Weights of a small image denoising model: arch unet.
Rows from block 8 of a small image denoising model, named by matrix and row number. Each number is 200 + 40 x the weight over its row's rms, rounded and kept within 0 to 999. All counts start at 0.
Before each channel's rows are labels from the 100 images, of 14848, where the channel reaches its highest value: "responds to" is what is common among them. Only what is clearly more common there than usual is listed. The data: rendered solids tumbling over patterned floors.
# conv: 3x3 conv (model.decb.0.0.conv.weight, 128x256x3x3, each kernel summed), inputs 128-255

responds to: metallic; sphere; largest object: sphere; egg
conv.23,192,172,28,242,163,188,170,137,187,220,204,245,204,289,197,178,200,203,199,219,160,147,266,238,225,249,159,281,302,168,207,295,75,170,248,272,190,199,88,292,203,190,145,146,195,202,263,229,189,237,247,199,187,230,147,293,338,120,111,225,168,239,242,112,192,300,223,202,246,173,146,220,239,201,224,159,208,247,248,108,201,77,142,153,190,31,183,177,178,249,157,168,249,228,193,169,198,158,198,196,216,230,304,247,251,221,192,150,200,267,180,32,216,135,178,202,179,261,217,187,200,157,148,106,194,201,187,267

responds to: count: one
conv.31,284,197,204,272,164,162,169,205,82,225,110,223,196,234,218,196,168,209,243,180,226,163,192,222,178,186,175,115,158,269,202,157,124,274,183,273,237,251,193,86,175,204,107,224,206,199,117,200,191,204,114,216,192,160,208,177,24,235,240,157,153,204,114,167,191,153,189,172,137,267,170,199,213,199,180,148,175,288,157,184,200,230,224,188,185,195,129,179,159,213,146,111,200,156,200,142,156,186,216,200,267,148,60,184,201,224,65,190,199,227,189,84,161,183,174,249,264,187,119,148,199,222,214,280,202,204,237,203

responds to: sphere
conv.90,197,91,122,153,210,150,221,194,180,189,230,237,203,236,143,207,110,190,284,158,208,156,207,104,217,190,179,246,170,230,200,209,163,36,246,196,104,0,252,302,224,86,186,236,196,200,199,213,188,185,170,199,239,261,232,212,308,199,140,155,254,218,269,55,232,233,146,257,190,153,239,189,190,202,195,199,244,207,202,149,200,190,176,261,353,231,217,196,227,220,159,111,199,174,186,191,286,226,172,199,248,175,223,127,182,224,112,225,201,266,200,174,191,213,124,189,188,228,284,163,201,201,179,198,193,200,222,237

responds to: white object; its colour: white
conv.61,164,138,259,167,214,204,142,244,222,209,152,189,194,164,382,149,103,154,209,210,252,191,238,124,240,193,225,202,109,120,151,157,148,189,187,223,150,217,201,269,129,245,112,210,198,198,263,312,173,246,147,219,228,159,191,147,203,216,334,147,224,169,155,223,262,269,216,112,205,126,179,168,189,204,166,197,257,186,99,125,202,208,162,166,265,131,185,175,291,208,219,315,153,156,177,323,357,178,173,199,140,141,64,157,209,195,184,196,196,145,254,183,250,174,211,137,189,182,188,237,201,138,235,262,197,199,227,263

responds to: count: one
conv.75,137,180,240,230,158,110,186,241,348,285,150,161,201,213,176,200,159,253,160,192,250,109,233,227,266,118,269,231,217,190,182,226,168,188,258,136,247,142,168,182,145,195,220,142,208,200,192,159,202,253,214,163,185,270,200,166,204,213,224,113,216,20,225,322,185,190,188,220,170,172,163,277,211,199,200,192,188,192,236,198,202,282,158,167,280,331,276,209,198,153,215,195,136,175,196,265,181,270,107,200,208,220,185,281,149,181,311,124,199,129,209,120,221,123,263,188,259,184,228,146,200,123,157,210,205,210,280,206

responds to: bumpy ball
conv.70,18,207,176,138,198,159,206,195,258,180,192,232,201,174,209,194,252,204,197,222,181,270,217,166,221,200,189,206,228,91,150,186,22,116,135,110,156,0,234,312,270,226,186,190,182,177,251,154,228,185,230,198,206,258,142,227,191,173,171,247,198,226,233,231,256,245,198,164,67,188,197,242,164,193,172,232,256,254,183,177,195,175,195,282,170,108,177,207,334,171,167,224,236,285,166,184,94,242,245,180,101,213,194,213,223,229,266,97,194,165,205,309,255,180,227,180,217,134,211,182,195,208,218,193,171,190,257,228

responds to: bumpy ball; spring; largest object: bumpy ball
conv.29,166,224,191,246,192,206,68,187,179,164,102,203,219,181,128,209,183,114,159,229,193,206,179,282,253,226,246,188,325,158,181,200,174,194,216,206,198,156,162,244,266,205,192,202,198,198,195,183,195,203,174,203,129,235,245,188,211,157,196,310,140,185,179,241,150,290,222,182,215,226,178,241,239,201,204,205,208,192,223,277,199,215,182,198,221,0,167,192,170,227,233,246,189,203,199,192,188,152,258,197,166,240,219,266,226,250,319,149,196,131,213,243,257,191,247,191,222,225,250,244,200,193,197,173,192,201,136,234

responds to: count: one
conv.108,197,208,188,169,243,181,147,213,262,209,213,303,202,202,89,286,176,200,191,227,230,218,174,217,195,73,199,198,168,269,193,207,253,235,194,208,251,312,254,70,208,235,180,233,201,198,180,197,194,239,111,237,194,201,260,239,223,189,204,182,205,244,189,238,148,206,226,178,267,220,199,172,229,201,213,225,0,180,157,283,203,177,195,168,221,190,204,179,199,234,221,198,198,167,224,237,308,336,249,204,201,218,165,226,193,228,81,224,201,199,205,163,213,161,243,203,211,153,223,204,200,254,245,309,209,205,193,181

responds to: sphere; egg
conv.64,194,192,120,218,121,174,223,246,294,211,146,221,187,219,184,298,161,199,300,127,167,195,188,222,116,169,116,283,302,184,168,219,177,130,179,222,234,278,153,399,293,195,268,168,197,196,129,161,206,177,144,229,205,100,254,229,256,169,302,339,197,127,187,259,208,283,136,199,260,326,273,259,163,209,183,222,199,146,153,150,202,157,264,217,223,153,82,192,156,226,114,105,139,213,193,178,230,178,161,198,220,193,238,225,200,197,157,228,200,174,158,298,162,306,218,252,252,221,211,150,204,180,245,118,199,210,148,229

responds to: count: one
conv.32,93,82,233,205,235,186,216,195,207,253,178,235,199,204,147,137,131,168,210,209,217,224,197,113,243,227,219,206,153,190,179,143,199,295,231,137,174,111,164,198,183,203,185,165,201,201,151,250,203,240,207,157,203,155,228,313,155,243,242,156,158,136,146,183,257,190,307,33,195,195,193,186,207,206,208,208,174,176,157,265,201,259,201,179,221,204,239,218,181,254,186,241,248,170,199,160,210,190,215,201,185,195,194,125,176,205,211,152,199,205,227,177,193,69,202,268,154,195,180,210,201,215,55,178,200,205,225,161

responds to: white object; its colour: white
conv.127,83,174,226,208,122,142,78,167,144,196,167,244,219,187,165,216,201,195,214,232,249,295,196,200,210,281,211,194,211,92,195,219,104,99,103,120,202,0,287,274,289,181,190,224,202,208,201,242,197,216,206,201,244,213,116,205,243,116,163,324,181,180,202,213,189,179,203,213,204,149,184,278,205,200,184,233,264,198,221,110,201,176,142,187,131,363,201,207,288,219,223,221,175,255,203,202,52,254,277,203,182,169,251,254,229,193,231,235,200,168,193,97,202,173,144,214,202,243,152,137,200,113,194,193,202,193,208,143

responds to: count: one
conv.103,44,262,273,189,168,156,219,253,93,220,191,175,186,268,220,132,197,256,218,207,208,179,195,234,306,149,238,202,192,130,196,193,266,177,215,201,214,87,111,219,269,63,133,166,196,192,151,188,180,233,209,183,161,214,257,305,198,170,171,199,239,233,188,91,322,183,112,310,244,242,104,201,195,196,175,124,185,210,253,205,199,202,161,224,200,151,166,188,125,170,197,199,241,142,197,199,203,249,97,197,210,205,148,180,164,199,219,108,199,232,218,183,126,222,263,194,97,199,180,303,196,172,140,312,198,201,139,231

responds to: bumpy ball; largest object: bumpy ball
conv.59,132,318,187,205,168,246,198,94,260,223,4,179,206,238,118,217,178,322,257,201,205,123,127,314,190,132,171,250,147,258,201,113,171,170,175,243,137,152,67,173,278,193,154,219,191,200,179,183,185,123,228,196,230,168,251,212,157,242,262,190,207,229,210,232,147,64,145,186,154,227,307,199,266,199,206,302,165,241,180,249,198,201,275,128,227,271,210,194,221,197,213,233,204,200,196,182,107,182,181,194,240,263,109,203,199,206,370,174,200,196,196,138,249,204,158,155,197,117,170,267,200,216,273,177,194,207,100,286

responds to: count: one
conv.81,308,151,207,196,161,188,137,174,218,212,232,188,184,221,201,193,250,158,176,148,198,187,195,129,208,182,179,197,146,165,198,197,212,220,179,155,173,235,171,165,177,187,154,135,202,188,204,218,205,99,189,229,178,186,194,227,223,193,250,216,204,197,129,176,229,194,164,223,186,233,245,229,252,201,202,245,184,168,178,202,207,186,164,211,214,187,173,195,172,205,174,227,197,145,208,192,165,178,228,202,186,197,117,181,169,210,190,179,174,214,207,174,215,233,225,235,161,266,224,281,190,194,158,215,205,195,179,204

responds to: sphere
conv.120,120,352,170,235,177,249,174,252,165,224,201,234,201,158,170,211,209,203,203,182,194,165,209,0,300,211,251,186,300,234,185,190,131,178,192,177,220,186,132,281,269,182,186,172,200,200,217,229,198,205,179,164,138,211,168,261,156,206,128,194,197,176,167,10,165,193,176,150,270,198,218,162,235,199,205,190,214,200,180,172,199,116,247,165,280,302,193,186,190,230,132,213,236,207,198,170,184,153,295,200,240,204,207,211,202,240,90,105,200,218,244,242,195,184,188,166,211,232,160,240,201,181,201,124,199,198,154,166

responds to: count: one
conv.89,147,194,166,149,210,157,225,152,138,116,206,169,195,276,311,189,179,206,165,107,198,279,168,125,140,222,133,297,112,205,237,198,106,176,128,158,130,211,265,205,210,161,202,222,192,195,297,230,196,121,172,255,152,206,198,164,220,199,164,208,231,205,195,147,184,215,127,147,152,233,317,198,201,195,204,275,218,179,309,151,198,185,194,194,178,219,151,214,214,292,200,226,208,180,192,184,55,237,320,192,126,234,237,188,193,168,261,319,198,236,172,181,267,335,219,125,180,137,238,150,198,193,256,186,191,177,78,194

responds to: spring
conv.30,174,214,21,152,166,200,179,149,223,207,245,150,194,233,235,193,186,103,213,130,192,148,39,106,173,150,165,299,182,185,183,195,158,227,162,192,129,132,164,322,135,115,220,203,196,199,127,218,199,222,177,250,290,135,189,165,213,218,338,252,199,228,131,203,181,194,191,88,217,82,198,210,162,200,206,187,190,208,158,269,200,184,212,147,169,175,203,193,196,266,178,179,214,212,205,208,218,171,197,196,223,120,209,229,222,184,274,171,199,185,209,193,274,236,220,274,254,147,131,215,201,236,235,201,199,201,240,47

responds to: count: one
conv.111,182,140,234,217,192,222,194,128,202,191,233,183,193,215,189,262,149,163,228,214,186,240,214,140,212,207,203,136,200,293,188,179,193,212,148,214,137,150,161,176,144,164,194,194,199,199,207,213,197,234,210,146,325,198,209,189,149,228,280,221,170,214,218,189,137,156,131,157,197,231,228,212,180,198,189,167,191,187,204,269,200,187,257,236,177,97,212,210,193,193,200,175,289,179,201,228,233,200,183,198,277,208,199,182,179,167,86,224,198,200,192,162,201,152,254,290,227,190,226,175,197,126,175,209,198,202,246,208

responds to: dodecahedron; cube
conv.3,205,256,164,121,216,241,227,157,183,253,66,215,202,234,225,196,286,313,258,171,187,200,236,224,214,200,175,236,129,215,194,166,188,112,214,224,223,101,39,295,209,201,201,189,194,202,215,200,202,186,247,183,179,108,169,284,172,168,123,184,291,236,233,190,224,128,246,96,218,245,184,189,206,199,196,158,199,163,155,160,200,198,258,120,248,444,232,200,186,276,93,187,241,217,198,166,183,180,163,194,289,292,188,151,226,216,251,247,201,230,175,29,218,163,171,175,191,9,148,178,201,215,165,218,195,200,170,266

responds to: its colour: black
conv.125,173,140,247,145,110,162,263,210,234,202,154,163,220,219,164,216,407,235,187,180,196,187,210,117,308,196,221,197,184,111,182,198,158,182,280,246,154,166,177,326,196,185,229,201,200,201,92,210,221,223,183,195,213,236,210,235,221,190,154,225,199,244,211,190,204,249,183,291,160,234,198,196,232,200,197,152,160,34,162,171,197,227,220,204,252,151,119,198,215,186,116,161,289,197,198,281,59,69,257,201,255,369,222,192,190,241,132,168,200,204,166,102,242,231,194,276,273,136,150,217,199,136,237,131,201,194,192,133

responds to: white object; its colour: white
conv.116,129,125,214,165,168,279,251,186,227,197,241,195,195,249,207,206,204,109,222,190,305,215,214,87,175,359,173,157,161,242,171,343,187,208,133,172,139,276,270,334,207,228,202,233,180,182,291,210,193,229,325,213,229,244,172,235,175,198,144,205,216,223,198,138,194,183,152,178,170,132,207,246,200,189,198,206,278,260,202,173,194,259,228,173,340,254,210,133,194,190,227,207,121,176,216,192,146,269,142,175,193,300,180,227,251,202,263,221,193,162,214,158,351,189,155,212,206,251,125,210,185,236,213,135,197,184,124,160

responds to: count: one
conv.79,221,143,235,225,185,217,222,115,188,202,124,196,203,61,161,263,249,227,214,182,233,274,126,195,319,173,233,189,214,228,204,282,208,157,184,158,261,254,179,153,183,256,191,209,205,202,157,195,195,191,231,132,148,172,233,183,182,197,164,259,182,166,249,157,252,185,131,136,326,134,126,227,156,202,215,227,163,182,163,192,204,261,183,133,169,200,244,211,235,129,328,221,154,199,197,203,226,222,157,204,243,175,220,142,184,182,230,188,201,216,201,220,199,217,231,183,77,180,176,232,202,224,222,182,198,211,138,184

responds to: white object; spring
conv.42,276,235,201,179,56,148,204,179,140,221,188,196,199,182,235,158,102,186,192,206,204,204,184,216,103,179,193,211,194,265,189,168,156,86,221,154,136,95,165,338,250,115,193,213,195,200,226,170,196,153,189,198,182,138,157,269,205,229,234,171,182,163,245,340,208,229,179,218,197,212,234,216,146,205,199,257,219,220,216,266,200,187,149,251,287,196,248,202,215,208,167,163,245,157,193,216,226,195,106,192,157,284,247,192,216,221,350,235,201,192,203,159,251,247,165,185,224,72,218,237,201,40,161,279,194,203,166,191

responds to: bumpy ball
conv.17,108,235,248,214,176,260,224,144,274,231,140,216,235,285,145,217,225,340,295,180,197,195,185,339,147,156,237,181,117,105,210,227,145,106,206,225,252,123,128,291,357,199,160,196,197,203,243,177,201,199,249,183,138,94,243,245,197,134,0,239,248,332,247,183,221,190,141,235,134,299,249,198,212,198,188,250,247,194,197,37,201,159,205,145,126,195,250,223,234,206,183,182,195,249,179,133,167,194,235,200,103,201,187,299,212,176,191,153,203,236,221,198,157,150,160,180,145,263,226,187,199,148,201,178,197,201,192,279